A small multi-label audio tagger, trained from scratch.
Training: soap at rate 0.0019, 5200 steps, batches of 128.
Rows from block 2, named by matrix and row number. Each number is 50 + 15 x the weight over its row's rms, rounded and kept within 0 to 99. All counts start at 0. After the name is the row's rms in percent of the matrix's.
# c10: first pointwise conv (model.blocks.2.c1.0.weight, 384x384x1), inputs 320-383
c10.62 103:64 54 43 61 56 44 53 25 52 50 32 26 62 39 57 69 46 44 46 82 48 28 60 50 55 45 37 07 33 50 54 65 52 48 85 23 54 45 48 46 55 45 41 50 44 43 42 20 66 66 77 35 49 46 53 54 79 34 53 74 51 56 71 61
c10.63 096:17 24 36 54 39 48 26 56 46 48 52 58 62 44 47 55 68 39 40 45 80 37 66 30 59 70 58 22 37 53 78 43 38 42 54 46 45 56 46 43 31 46 33 60 53 27 57 27 61 59 42 31 39 74 53 54 34 28 38 22 51 35 28 76
c10.64 097:39 54 50 41 56 60 48 61 48 30 46 36 63 56 34 99 49 55 55 29 09 29 34 70 50 38 27 23 69 49 63 24 42 39 47 27 39 42 49 22 64 38 60 45 52 77 77 65 46 50 54 30 69 36 48 44 48 21 70 62 36 47 32 37
c10.65 104:55 45 23 42 59 53 21 25 41 22 28 41 61 43 37 53 33 16 58 38 42 27 42 53 48 31 53 60 39 41 46 31 47 18 24 42 41 43 65 37 66 52 62 41 63 55 27 60 30 40 41 36 57 53 38 39 35 55 70 36 61 69 77 16
c10.66 101:60 70 54 46 70 56 57 99 49 64 73 50 36 48 37 37 40 55 56 48 39 51 70 68 31 91 43 70 53 46 43 35 46 31 36 39 55 54 53 44 64 37 54 22 86 72 53 34 39 42 26 43 61 58 36 42 05 69 42 65 42 57 63 30
c10.67 095:56 65 38 63 70 52 62 41 67 28 57 55 68 49 73 25 52 50 41 41 81 46 62 54 40 44 43 20 37 44 35 55 53 42 44 38 61 63 48 57 49 31 12 59 58 48 49 53 19 47 49 52 81 56 48 49 25 53 43 39 49 43 40 43
c10.68 101:40 31 67 67 46 52 38 71 34 47 33 52 74 60 30 34 48 38 42 40 51 43 29 56 47 51 64 63 68 68 22 42 50 45 54 75 64 24 43 58 53 59 27 58 36 46 31 75 60 48 30 54 62 69 31 32 10 45 45 55 45 48 36 57
c10.69 100:37 34 60 49 56 56 57 39 26 38 53 34 11 20 34 99 45 33 45 55 77 30 26 45 65 34 40 74 55 38 46 32 56 46 57 64 55 55 57 28 56 55 56 56 37 65 59 46 59 54 44 50 30 49 63 51 45 32 26 47 63 57 46 38
c10.70 096:40 40 44 58 47 72 50 42 57 55 62 62 60 49 50 29 45 63 51 53 28 92 54 54 46 45 38 48 33 49 65 48 63 67 36 45 48 50 55 44 21 39 45 43 55 53 87 36 39 38 53 51 52 49 62 57 48 54 53 45 40 53 52 39
c10.71 097:38 54 48 25 43 65 55 26 59 44 41 55 30 53 45 31 34 30 52 40 44 40 88 72 42 36 64 29 50 49 68 37 56 38 43 60 74 55 59 29 41 42 41 65 32 36 34 43 47 54 53 39 54 37 36 54 61 57 42 50 56 46 58 39
c10.72 097:51 46 26 61 62 51 48 24 46 25 40 37 54 42 58 62 41 32 55 71 26 52 30 63 60 38 74 85 35 33 45 50 48 31 31 25 65 20 36 43 44 40 66 51 40 52 55 48 39 50 48 62 43 42 54 46 47 36 63 46 43 67 43 34
c10.73 102:39 56 54 33 48 57 58 31 52 54 62 29 27 60 37 51 50 60 45 43 38 70 15 38 52 84 16 47 31 55 67 55 51 37 48 29 35 41 37 48 45 70 49 45 55 33 48 32 64 54 00 77 12 47 44 55 12 44 35 46 41 20 43 43
c10.74 105:36 59 45 35 56 45 58 37 34 42 68 44 47 39 53 49 64 33 33 75 49 73 42 60 52 00 66 54 45 53 52 49 28 11 30 33 48 44 64 52 57 34 34 27 53 50 48 44 38 37 53 33 53 66 36 54 35 44 53 66 51 53 43 38
c10.75 099:53 25 50 46 38 42 68 91 52 36 44 63 70 14 39 52 47 45 67 38 36 50 34 53 43 62 49 56 67 36 33 59 72 61 31 48 62 54 60 44 65 55 75 43 47 28 59 39 38 74 38 34 27 54 42 31 22 49 55 54 33 37 82 47
c10.76 094:71 53 30 21 41 56 33 40 69 43 48 44 21 41 61 46 51 41 25 55 52 40 36 27 64 30 33 29 51 68 56 62 45 61 30 75 38 70 41 47 68 44 34 63 41 45 66 53 45 62 59 54 44 48 63 42 58 34 31 47 42 36 68 38
c10.77 100:47 59 13 42 28 55 41 96 51 68 33 65 53 50 40 45 45 33 35 51 49 34 33 40 50 70 64 38 49 41 46 28 50 66 58 35 47 47 46 12 87 38 40 50 62 55 31 60 30 52 43 55 45 55 37 60 59 59 48 42 54 43 33 70
c10.78 097:40 55 44 28 48 58 46 34 42 48 35 31 40 49 65 02 54 50 51 54 39 45 58 72 25 33 56 57 38 53 46 51 49 34 62 24 59 31 62 39 17 41 39 42 56 61 45 64 53 47 42 63 57 55 51 47 54 47 79 41 34 60 39 50
c10.79 101:39 49 27 48 52 47 45 48 58 25 26 38 87 33 40 61 44 35 77 51 52 39 59 65 44 57 68 00 28 44 54 50 54 36 52 58 49 41 43 29 61 44 54 42 39 25 66 37 29 46 55 41 17 53 31 74 34 39 64 20 69 41 53 44
c10.80 097:55 57 49 43 35 58 83 49 66 53 61 32 36 50 41 43 56 25 67 68 49 58 37 29 37 71 46 62 62 64 52 21 42 27 36 44 56 49 47 53 60 56 82 61 61 38 39 59 45 51 17 58 42 62 44 50 18 26 48 66 42 57 51 46
c10.81 103:37 40 49 51 59 51 66 38 55 45 43 37 33 44 84 58 72 42 56 69 42 44 68 50 73 80 64 75 43 53 59 47 61 51 52 42 48 43 52 35 58 32 25 53 34 44 52 16 70 53 88 25 54 79 51 26 92 81 47 53 37 30 62 53
c10.82 097:44 35 45 22 57 26 83 52 42 53 40 54 44 40 53 29 70 64 72 60 71 52 58 99 28 37 67 45 32 55 66 30 41 45 60 54 40 53 50 71 46 59 32 18 44 57 51 30 46 43 42 56 60 52 54 23 38 58 47 51 60 56 51 33
c10.83 096:67 19 43 34 48 65 65 52 31 38 40 62 42 47 63 72 51 39 54 52 48 58 37 72 49 37 68 36 52 47 48 42 23 61 48 35 62 57 62 47 76 56 51 67 83 33 69 30 46 51 92 42 32 52 45 52 54 36 66 33 43 10 42 32
c10.84 105:42 62 18 00 66 42 59 52 68 32 47 48 92 46 51 30 47 57 31 42 44 20 66 47 55 68 50 32 47 42 43 55 44 52 17 73 47 61 45 76 48 39 36 44 31 36 46 45 27 59 76 49 46 51 66 44 56 57 60 47 48 51 45 49
c10.85 101:47 50 67 66 45 37 04 92 49 32 49 45 69 39 49 30 36 33 39 48 39 45 52 54 56 84 39 42 66 58 45 59 61 42 26 71 44 35 48 70 51 48 41 47 53 48 35 41 30 42 63 44 49 38 16 65 42 59 22 39 45 46 43 34
c10.86 099:37 41 68 55 39 32 47 42 37 40 20 39 99 58 62 52 45 30 43 47 69 45 31 61 53 90 61 52 60 40 45 52 56 58 53 37 48 42 43 46 38 83 55 92 49 28 36 54 62 52 43 53 55 55 45 46 43 39 69 55 62 51 51 59
c10.87 098:38 63 55 40 56 47 52 99 65 31 30 42 59 52 49 65 60 31 25 46 47 70 38 37 39 69 63 62 66 44 57 30 50 56 22 77 42 34 47 42 65 43 60 40 58 55 54 70 33 56 52 29 44 32 40 52 61 66 43 39 47 48 40 58
c10.88 106:67 54 26 62 42 38 31 30 38 39 55 45 31 52 42 06 49 62 31 28 23 80 42 62 41 61 46 38 20 36 44 42 84 60 17 80 46 38 52 57 86 42 58 50 26 75 53 14 22 43 35 45 46 52 42 60 60 43 60 22 51 92 57 29
c10.89 098:52 35 65 74 49 79 53 58 54 63 59 37 50 38 19 26 50 53 41 47 42 54 54 15 51 29 18 47 47 44 68 39 28 51 58 68 73 47 43 46 42 38 45 70 46 34 26 66 78 56 50 62 44 64 43 47 51 56 48 45 73 48 30 70
c10.90 104:62 55 30 75 22 47 42 27 50 41 52 62 32 71 69 25 69 44 35 87 60 55 27 61 33 55 36 28 65 43 46 51 50 47 29 51 43 46 42 38 62 42 57 77 69 60 73 50 35 70 57 52 61 64 46 65 38 32 36 48 29 49 66 39
c10.91 095:55 53 55 69 41 39 22 23 53 28 38 47 53 36 53 18 58 51 49 50 31 77 30 50 55 47 56 75 36 45 15 54 51 51 09 59 55 69 74 37 44 64 43 49 56 52 51 19 52 40 53 63 38 48 58 77 61 39 67 50 26 51 72 20
c10.92 110:26 48 62 52 62 51 57 48 56 45 40 61 39 42 20 54 60 54 46 59 30 58 51 62 56 48 61 56 71 55 41 44 55 35 47 46 46 47 38 43 50 36 36 56 66 51 57 22 48 48 78 57 52 57 58 46 67 45 30 43 46 53 36 34
c10.93 109:58 45 73 47 49 46 65 99 49 52 61 37 19 37 48 36 58 48 62 45 35 27 71 66 54 40 53 35 36 63 43 60 49 48 74 47 46 59 47 29 46 45 25 36 54 68 69 63 58 50 23 31 29 56 65 63 10 39 28 54 41 38 59 36
c10.94 097:41 47 81 35 23 49 11 51 35 59 34 52 47 37 48 30 52 41 49 54 58 64 28 60 57 48 56 47 59 78 64 60 65 43 75 41 58 48 73 50 26 93 50 48 43 42 36 61 70 30 63 52 66 54 54 35 53 49 53 53 54 55 65 58
c10.95 090:51 47 37 57 31 60 50 37 54 55 47 52 53 69 48 46 32 38 55 40 46 70 52 34 21 54 66 46 57 68 35 27 41 49 23 68 46 67 52 79 53 34 55 38 63 58 48 44 48 35 47 37 32 43 31 51 39 32 13 51 93 33 58 45
c10.96 098:50 33 51 35 35 39 38 74 46 36 29 49 66 54 60 42 47 25 51 73 44 62 34 35 78 85 64 69 63 30 28 58 56 87 31 59 55 42 54 48 57 39 48 85 31 19 47 73 29 61 80 62 30 81 50 60 58 63 60 48 44 57 42 34
c10.97 100:43 50 28 54 61 78 57 48 68 40 65 41 57 17 64 47 61 56 79 62 66 59 38 83 57 62 58 46 43 48 23 50 43 48 38 48 71 41 39 75 23 45 48 51 58 62 80 49 00 34 47 40 50 49 50 58 60 42 35 56 63 56 72 63
c10.98 103:63 41 40 49 29 44 45 53 66 83 83 56 61 73 55 53 45 47 58 75 69 61 49 64 80 39 34 66 49 47 30 55 57 34 59 53 56 47 38 45 35 56 56 36 40 45 25 39 44 59 42 32 43 18 28 68 44 43 48 67 71 63 31 50
c10.99 098:64 37 63 39 36 35 75 55 55 52 59 63 92 58 39 40 25 58 67 94 60 57 54 63 68 87 24 58 65 56 73 29 30 50 32 47 55 54 48 54 40 48 74 57 40 37 47 65 62 51 30 37 61 61 35 50 50 60 46 43 36 44 46 59
c10.100 100:70 49 48 11 53 15 41 44 39 84 58 33 47 83 61 55 67 52 34 40 47 56 46 56 48 39 41 66 44 49 73 52 16 47 64 48 43 61 58 41 57 58 59 31 46 39 47 46 82 76 25 33 32 48 26 27 39 42 47 55 42 36 65 37
c10.101 098:34 48 35 45 61 21 71 60 45 58 62 65 43 75 44 49 35 58 35 46 24 38 55 50 45 57 25 57 50 37 34 58 21 40 27 76 50 56 34 67 59 37 47 76 48 46 55 60 60 50 81 29 61 19 51 51 73 45 58 57 24 31 38 58
c10.102 101:58 63 50 46 41 50 52 41 42 42 78 50 74 37 67 49 63 47 46 84 18 30 50 66 61 35 44 57 59 68 68 27 18 34 44 53 56 61 58 30 73 34 61 46 57 41 32 34 53 62 19 44 53 77 43 43 49 48 56 45 53 48 32 37
c10.103 095:58 53 56 62 91 61 44 57 21 60 32 23 60 55 42 76 42 20 60 26 27 41 76 61 52 35 52 64 56 43 59 52 33 37 72 34 68 39 54 56 58 49 60 27 27 37 23 46 51 61 38 46 52 12 56 29 24 60 35 61 58 38 58 46
c10.104 103:38 23 44 33 87 52 57 52 68 51 68 31 01 49 72 49 69 46 57 54 74 67 61 19 53 40 50 55 44 41 64 66 55 50 68 13 48 37 54 42 35 42 17 62 23 44 51 35 46 26 65 48 41 93 55 51 70 42 52 42 42 25 42 52
c10.105 095:53 60 53 63 69 49 44 71 57 31 56 46 57 16 48 69 69 67 31 54 43 57 45 78 38 42 69 51 30 66 32 69 62 58 28 59 73 49 91 60 43 55 45 43 60 62 81 70 28 63 50 72 45 29 49 60 59 55 34 41 74 56 71 46
c10.106 099:51 56 40 52 49 64 69 55 46 99 60 65 19 72 37 42 55 45 61 56 43 49 96 57 46 23 58 81 45 49 55 55 47 74 74 56 63 34 50 62 54 44 31 40 42 37 54 46 57 32 47 45 48 46 29 30 70 51 37 58 62 29 41 54
c10.107 102:27 55 60 40 46 56 55 51 40 50 55 58 87 61 25 23 49 50 40 53 44 43 35 65 54 39 77 32 40 46 29 48 66 52 79 48 38 33 40 58 38 45 44 26 59 58 47 59 69 34 43 41 32 44 22 47 42 43 81 55 41 69 52 23
c10.108 097:65 26 49 59 73 22 49 55 68 43 59 30 17 35 57 49 73 50 38 52 54 61 58 55 55 28 60 60 59 63 66 58 33 48 57 65 43 64 51 52 55 30 53 35 57 73 58 45 60 58 46 76 52 58 57 49 26 48 63 52 44 49 42 27
c10.109 096:56 40 56 58 32 44 68 20 35 23 61 61 71 34 38 40 32 32 59 89 63 56 44 38 47 49 29 63 19 60 71 32 43 21 37 54 50 27 73 48 54 35 52 49 59 58 68 48 22 58 54 42 09 34 28 33 42 72 60 35 48 43 36 60
c10.110 097:62 21 71 47 60 33 38 43 40 52 70 73 63 47 26 47 54 36 23 61 52 62 60 36 41 33 30 84 37 47 59 23 34 43 70 54 51 36 44 58 49 49 66 73 57 32 37 36 55 51 40 33 29 77 34 27 28 72 49 45 59 20 37 60
c10.111 091:51 28 42 62 25 58 41 53 32 24 47 56 52 37 10 35 66 54 60 45 71 54 27 76 48 34 29 46 39 48 37 49 72 33 40 57 56 64 36 59 47 33 48 66 31 52 64 43 42 33 46 43 34 17 48 16 36 43 45 57 27 29 74 70
c10.112 094:56 63 51 51 67 50 40 58 64 51 47 54 35 57 38 43 32 44 33 29 47 29 49 87 48 35 36 34 35 39 45 61 40 48 48 51 57 41 44 59 49 59 42 37 63 69 47 50 26 44 33 43 59 41 50 63 50 80 46 95 45 62 47 68
c10.113 095:40 21 40 34 37 53 37 50 10 71 60 56 46 56 61 67 62 23 46 65 49 77 59 61 41 58 63 52 71 49 74 38 72 55 40 35 60 60 60 30 31 61 56 54 39 61 73 54 60 48 50 38 25 38 33 23 24 32 36 31 61 55 39 51
c10.114 099:50 56 60 75 59 46 57 51 59 52 73 05 53 56 44 35 60 72 66 34 65 47 65 74 62 48 54 63 58 29 52 65 49 40 92 55 48 40 53 48 42 36 48 41 71 35 19 21 82 38 56 29 59 41 46 50 57 40 56 55 44 63 72 65
c10.115 099:82 54 46 59 40 70 46 43 59 46 42 70 67 51 63 43 32 53 67 40 55 49 59 68 22 53 52 37 52 66 55 53 53 74 73 50 52 50 66 76 27 40 74 41 50 58 76 49 35 52 66 29 65 59 47 67 44 57 52 70 69 28 35 51
c10.116 095:35 62 56 33 56 49 37 46 69 28 17 62 46 52 60 41 42 55 29 51 31 52 58 75 42 41 60 39 61 56 44 33 61 67 25 48 57 52 41 50 48 50 66 52 61 32 68 58 40 43 70 65 66 20 55 33 74 65 47 42 42 45 51 34
c10.117 094:49 39 29 63 35 39 46 63 41 58 62 41 52 66 45 63 47 63 58 39 52 52 45 50 46 60 55 60 52 46 52 66 45 38 67 63 48 35 59 55 47 51 67 63 36 50 27 59 64 45 51 49 58 62 80 68 25 47 49 41 46 58 77 57
c10.118 096:46 24 65 40 63 37 59 50 15 54 24 69 46 48 57 61 56 40 47 64 31 70 16 37 67 45 70 96 47 53 41 13 37 63 43 53 56 55 55 66 44 62 55 39 46 52 73 78 51 68 49 67 28 26 39 48 52 35 35 64 34 42 34 38
c10.119 096:53 53 43 22 62 09 32 48 50 45 41 57 46 56 61 52 36 42 76 36 50 71 73 55 44 35 46 40 54 53 51 57 51 46 68 64 16 67 45 55 61 66 50 40 66 45 35 43 63 76 57 41 45 28 39 49 60 49 38 53 37 68 44 34
c10.120 097:45 46 53 47 32 10 47 65 26 63 74 39 59 63 54 59 81 50 38 60 61 52 58 15 52 68 32 51 65 58 56 69 49 55 44 81 31 56 66 60 56 51 50 55 34 42 63 39 54 40 76 07 45 40 29 29 78 47 54 34 33 35 65 47
c10.121 099:70 41 34 56 25 99 52 47 34 55 35 55 55 59 42 42 46 48 53 51 40 75 39 63 56 36 49 63 40 34 39 41 36 49 62 31 70 57 61 44 48 59 49 38 59 68 54 56 24 42 37 29 29 41 40 88 31 00 47 57 58 39 42 58
c10.122 101:37 44 69 17 41 39 66 50 64 52 58 65 63 57 41 53 65 45 39 66 54 31 42 39 64 51 21 74 50 50 40 31 20 57 24 38 63 66 43 71 49 62 67 52 58 81 54 41 55 48 33 38 11 46 42 26 39 50 30 28 30 46 54 45
c10.123 106:48 64 31 56 51 51 59 47 60 41 53 55 47 53 42 49 64 76 56 40 28 56 35 39 51 39 48 68 57 66 52 20 37 69 46 35 44 50 34 51 64 42 46 26 69 26 36 50 42 21 45 33 47 36 59 44 77 58 41 77 63 55 39 30
c10.124 098:42 68 47 15 39 94 39 37 69 29 29 39 62 56 41 38 70 48 68 58 29 31 51 40 52 62 58 26 57 34 52 39 59 52 41 45 65 70 10 61 46 41 42 46 48 55 63 56 26 69 48 55 37 48 38 72 41 47 33 34 76 52 41 47
c10.125 093:33 54 54 51 61 68 50 76 61 29 41 66 56 52 60 48 62 36 40 39 24 54 11 63 33 50 62 55 79 69 62 25 45 57 19 58 74 77 60 54 49 49 55 53 66 47 55 65 57 49 54 60 48 48 55 48 26 64 38 59 60 38 26 48
c10.126 095:61 40 41 42 61 79 55 42 60 68 57 65 42 44 61 42 60 59 56 57 57 55 45 75 35 38 25 47 40 48 60 37 48 48 48 43 71 44 53 70 43 56 51 45 54 37 57 61 31 48 40 35 51 48 54 37 68 50 54 50 71 41 48 53
c10.127 107:51 46 54 67 47 45 37 71 33 25 25 64 49 39 59 54 00 70 67 57 46 49 42 83 61 69 29 50 36 44 43 52 54 59 59 75 51 34 32 50 51 50 72 57 35 51 66 53 69 41 51 20 61 63 18 60 45 41 52 32 62 55 61 57
c10.128 093:65 23 22 33 42 67 47 52 39 37 22 81 26 47 26 41 70 57 60 50 63 50 46 34 48 30 14 50 56 44 51 35 74 63 45 31 53 62 24 39 65 29 59 35 69 41 57 52 60 59 74 40 55 08 35 16 44 46 26 56 44 41 56 51
c10.129 096:36 34 75 61 27 41 36 49 34 29 42 56 41 51 52 66 42 44 32 54 49 60 40 56 48 50 18 61 65 41 50 40 63 57 54 54 77 40 58 41 47 43 61 50 44 46 59 77 55 83 63 29 69 50 54 59 61 49 63 64 71 57 46 50
c10.130 091:58 40 49 49 41 64 49 32 42 40 38 80 35 38 36 49 80 27 40 49 66 47 71 52 31 47 62 27 81 55 45 61 65 73 47 32 59 99 33 63 55 42 28 51 43 54 46 51 34 92 43 39 35 40 32 39 53 49 51 31 65 45 51 49
c10.131 095:60 60 56 61 57 73 51 52 83 46 50 48 49 42 57 42 46 58 47 50 31 45 47 88 40 65 43 63 49 41 68 69 44 71 33 46 98 47 41 65 53 24 50 39 39 48 73 44 51 58 43 49 74 51 37 42 38 62 61 39 68 26 38 26
c10.132 093:30 33 43 33 84 60 86 36 67 47 57 56 49 27 56 58 76 53 61 64 67 30 54 49 12 73 70 34 77 71 55 43 55 43 45 65 66 73 46 72 53 52 45 67 36 57 43 37 45 61 69 63 38 59 73 24 27 55 69 48 56 77 43 51
c10.133 101:40 47 67 47 53 69 55 63 55 55 63 45 48 43 54 70 30 55 54 77 20 35 46 53 68 30 50 63 33 55 42 54 32 51 49 61 46 32 69 34 54 58 16 51 22 57 70 61 33 77 22 53 33 58 65 63 33 30 34 83 44 54 48 45
c10.134 096:50 52 59 50 47 05 58 50 55 59 50 45 36 66 50 53 48 46 67 54 65 52 47 19 51 31 56 39 74 65 46 27 34 40 54 46 56 62 57 48 54 53 65 30 83 76 79 67 50 23 48 35 63 09 38 41 48 31 22 60 55 48 45 53
c10.135 104:71 69 73 67 54 43 64 71 52 53 47 48 41 65 67 45 17 52 77 54 47 59 63 55 55 75 43 48 27 52 68 76 32 38 79 51 47 43 52 45 47 54 67 57 42 46 67 44 57 38 63 53 44 60 23 37 73 42 53 52 18 43 38 59
c10.136 095:52 51 31 47 40 61 51 31 37 45 33 40 44 51 47 30 67 66 33 39 57 69 30 25 29 59 10 36 63 65 51 44 57 59 43 64 63 50 51 42 51 75 48 32 45 71 54 45 44 44 51 36 47 28 38 59 70 12 62 41 48 37 61 47
c10.137 091:56 51 36 26 31 77 48 29 37 45 42 82 58 29 35 45 67 46 55 50 59 42 35 91 42 32 60 37 49 62 28 40 66 33 66 59 44 75 50 32 59 65 22 58 42 48 54 55 75 42 58 41 46 50 30 30 58 26 56 44 59 38 52 43
c10.138 094:48 73 42 58 69 55 62 38 47 44 44 55 54 42 47 44 57 84 57 74 27 68 71 70 66 82 50 52 47 59 64 17 39 52 22 33 30 47 76 50 43 51 54 46 63 45 55 40 36 62 36 38 55 58 48 51 41 68 57 71 66 51 50 18
c10.139 097:39 62 48 46 50 38 45 70 41 48 52 37 38 50 57 53 40 69 56 50 31 47 41 41 44 47 32 22 61 78 52 40 54 67 60 54 23 55 45 21 67 46 38 32 75 43 50 76 48 59 45 49 56 04 54 43 70 36 68 37 58 70 41 50
c10.140 100:52 33 51 64 57 63 63 40 55 46 62 46 70 40 46 50 77 48 59 72 57 50 27 25 60 37 72 55 49 72 57 50 58 82 48 64 41 49 65 47 54 56 41 52 49 47 53 30 47 66 26 48 28 71 30 27 48 43 56 54 58 42 45 65
c10.141 099:54 80 66 47 47 52 53 54 72 29 40 70 50 32 51 36 22 99 49 48 68 52 34 44 65 53 45 45 61 70 34 32 46 57 44 54 22 57 64 52 31 48 37 45 66 70 52 74 44 51 72 48 70 44 77 55 74 83 44 90 54 69 50 46
c10.142 097:84 38 89 69 16 56 39 31 32 55 27 60 54 66 18 48 20 52 61 15 38 67 49 54 41 62 35 40 27 43 35 27 32 56 61 50 39 38 68 44 52 59 52 68 40 47 53 42 52 49 54 14 42 27 33 63 50 33 29 53 37 39 69 64
c10.143 090:49 52 57 66 45 67 65 57 49 36 32 47 64 21 29 63 22 54 49 58 33 33 46 99 65 53 40 54 41 62 44 55 43 43 34 67 99 45 48 63 53 46 43 63 57 74 62 66 57 58 41 50 68 76 46 51 30 35 35 50 61 40 47 47
c10.144 098:40 51 47 24 62 65 43 51 68 59 47 60 69 75 21 33 53 31 59 55 49 51 47 66 36 33 46 70 53 44 68 47 61 39 49 57 55 67 42 61 42 43 19 17 50 73 43 48 46 37 36 15 36 00 36 36 52 49 56 48 46 38 34 50
c10.145 099:53 57 60 51 30 53 32 60 53 25 59 40 57 51 34 67 30 76 29 58 54 52 17 65 44 51 30 38 62 72 40 58 46 28 43 49 59 26 83 25 50 61 43 41 76 36 77 35 47 45 21 16 80 34 43 77 54 67 53 51 42 63 55 56
c10.146 095:30 44 50 68 51 54 53 31 66 51 70 32 18 50 50 50 36 55 37 51 35 52 76 38 89 44 51 53 73 49 69 55 36 45 62 77 57 46 45 35 34 34 35 46 50 49 36 26 60 70 70 54 63 46 73 26 75 51 38 77 37 31 49 34
c10.147 099:80 59 45 21 56 38 46 37 33 72 60 56 42 36 53 37 59 32 53 48 68 17 31 58 78 52 53 79 23 47 39 42 38 71 72 62 68 40 44 38 44 36 76 41 17 47 25 71 40 48 44 58 48 31 52 38 50 81 32 47 52 41 61 38
c10.148 100:68 47 38 18 57 41 44 12 19 28 34 38 80 62 48 38 44 31 47 50 65 29 46 47 69 51 94 63 22 57 58 51 51 39 48 31 49 52 67 52 65 55 65 34 61 56 35 46 47 54 30 60 27 49 33 37 49 51 74 40 47 49 36 56
c10.149 102:59 39 46 41 49 59 65 56 19 41 41 57 47 42 63 44 65 58 40 51 44 52 50 38 60 46 35 66 49 49 56 34 41 46 55 16 55 62 67 15 58 51 08 46 43 33 50 56 46 37 56 19 49 29 65 50 58 46 63 26 33 50 70 38
c10.150 096:67 68 62 41 58 56 45 57 58 58 56 46 60 33 64 33 35 59 49 67 34 35 34 37 81 61 42 58 57 44 53 29 44 39 67 47 56 38 38 24 19 44 56 50 45 34 19 27 44 40 41 75 38 50 61 46 53 53 51 42 45 57 43 24
c10.151 101:36 88 35 42 35 46 43 32 99 47 66 61 50 37 62 26 66 91 66 61 46 87 52 31 37 36 51 49 62 40 20 47 43 47 21 53 48 64 59 57 65 40 41 63 50 67 44 54 30 66 60 25 61 39 70 40 83 76 47 61 24 51 76 61
c10.152 097:61 17 29 48 26 36 51 49 25 43 64 69 68 45 42 35 46 58 59 70 42 40 55 39 54 54 20 56 28 48 49 39 55 31 34 49 60 28 40 46 54 38 65 46 40 61 28 32 47 54 45 00 55 16 55 33 57 49 52 60 40 50 73 31
c10.153 100:45 36 64 76 51 40 44 41 44 65 62 53 53 68 58 40 50 19 25 40 47 55 61 51 50 51 04 52 38 55 51 70 34 40 58 41 61 44 25 40 60 51 37 64 30 61 38 43 57 38 42 19 52 67 25 39 24 63 51 56 73 49 40 44
c10.154 098:56 52 38 39 40 32 54 21 44 82 66 57 44 56 54 48 81 55 74 82 50 46 47 99 61 40 37 35 48 60 54 22 41 47 64 51 77 33 39 39 31 48 30 38 56 66 53 33 70 51 10 00 54 48 56 58 44 36 69 45 58 38 58 51
c10.155 102:42 44 32 61 44 85 39 38 42 54 38 42 35 67 48 52 86 44 51 52 64 45 33 51 57 69 62 44 64 78 15 45 45 79 46 43 55 50 54 56 51 67 47 71 52 57 44 63 35 36 41 68 42 54 10 59 39 21 27 48 72 36 67 53
c10.156 100:68 36 32 45 66 58 57 39 29 41 62 36 42 37 40 56 62 59 38 60 67 45 36 15 61 64 49 66 49 82 64 58 78 38 36 75 52 80 69 95 58 45 68 70 39 56 55 47 61 71 32 65 35 27 79 35 39 27 53 23 60 50 38 66
c10.157 105:68 39 32 22 47 63 20 47 60 55 78 23 57 50 46 39 86 72 67 53 50 44 64 61 47 14 60 40 41 71 43 60 22 51 65 56 71 47 50 64 46 51 77 36 25 64 37 60 65 50 24 32 32 42 36 48 40 41 43 36 78 27 62 52
c10.158 099:43 16 44 53 57 42 26 31 47 56 53 68 76 54 29 48 44 29 47 52 70 35 46 52 37 51 34 30 46 27 73 65 65 65 52 46 59 44 29 51 45 67 68 39 72 44 57 58 62 36 62 43 28 83 38 74 27 43 63 53 65 64 27 75
c10.159 096:67 26 43 39 38 54 34 50 39 25 20 77 63 47 55 24 42 33 68 43 32 45 43 50 50 64 49 44 63 39 48 57 46 52 57 63 14 58 35 45 68 49 56 60 45 60 76 47 46 26 59 60 45 58 46 26 42 53 52 33 39 38 57 13
c10.160 098:58 45 53 56 44 54 51 30 36 61 49 60 62 82 45 33 76 52 62 69 57 58 61 54 41 35 38 66 58 45 59 07 44 42 55 67 47 23 56 37 52 35 71 39 39 47 64 45 50 54 49 41 45 38 48 30 79 75 73 59 80 89 71 31
c10.161 090:59 15 76 50 34 83 59 25 47 41 30 78 62 19 49 44 59 63 53 65 43 52 64 57 63 99 41 46 33 57 60 44 30 54 26 67 71 63 45 72 46 49 35 54 71 49 75 44 46 65 84 57 55 54 62 32 45 46 73 46 69 52 33 41
c10.162 100:49 43 70 52 65 61 65 44 89 59 37 66 50 65 46 40 13 15 42 56 63 46 60 70 52 42 49 51 62 38 41 46 37 32 54 63 87 41 44 45 42 33 40 61 44 67 70 59 56 52 50 44 44 22 34 39 41 75 49 68 70 50 52 45
c10.163 103:69 48 57 56 42 40 65 58 47 57 39 20 42 35 42 94 59 36 32 26 30 26 51 51 44 66 15 82 70 41 62 44 60 43 60 46 79 52 46 46 15 51 34 41 41 30 57 52 51 64 53 09 74 47 55 22 57 21 47 61 71 63 36 60
c10.164 103:39 98 35 55 50 45 51 61 96 61 75 59 11 55 60 54 48 99 53 60 41 38 56 68 61 38 47 43 34 44 42 62 61 50 75 42 35 62 53 48 45 39 57 60 46 55 50 40 46 84 36 58 47 26 74 64 60 46 32 60 23 72 61 38
c10.165 096:62 59 40 36 45 43 46 38 41 66 61 61 56 45 53 51 74 86 27 56 27 48 67 47 47 67 59 57 44 57 74 44 51 61 51 41 44 64 84 39 58 54 60 34 55 33 52 50 48 46 27 41 33 57 29 65 52 34 82 33 39 31 31 16
c10.166 101:41 25 38 49 48 58 44 54 24 79 59 54 13 68 53 55 56 54 35 38 27 54 64 52 55 37 30 49 52 53 60 44 41 21 49 72 60 62 44 44 59 38 44 54 42 77 63 56 67 20 37 15 21 23 49 43 48 29 61 32 47 08 44 50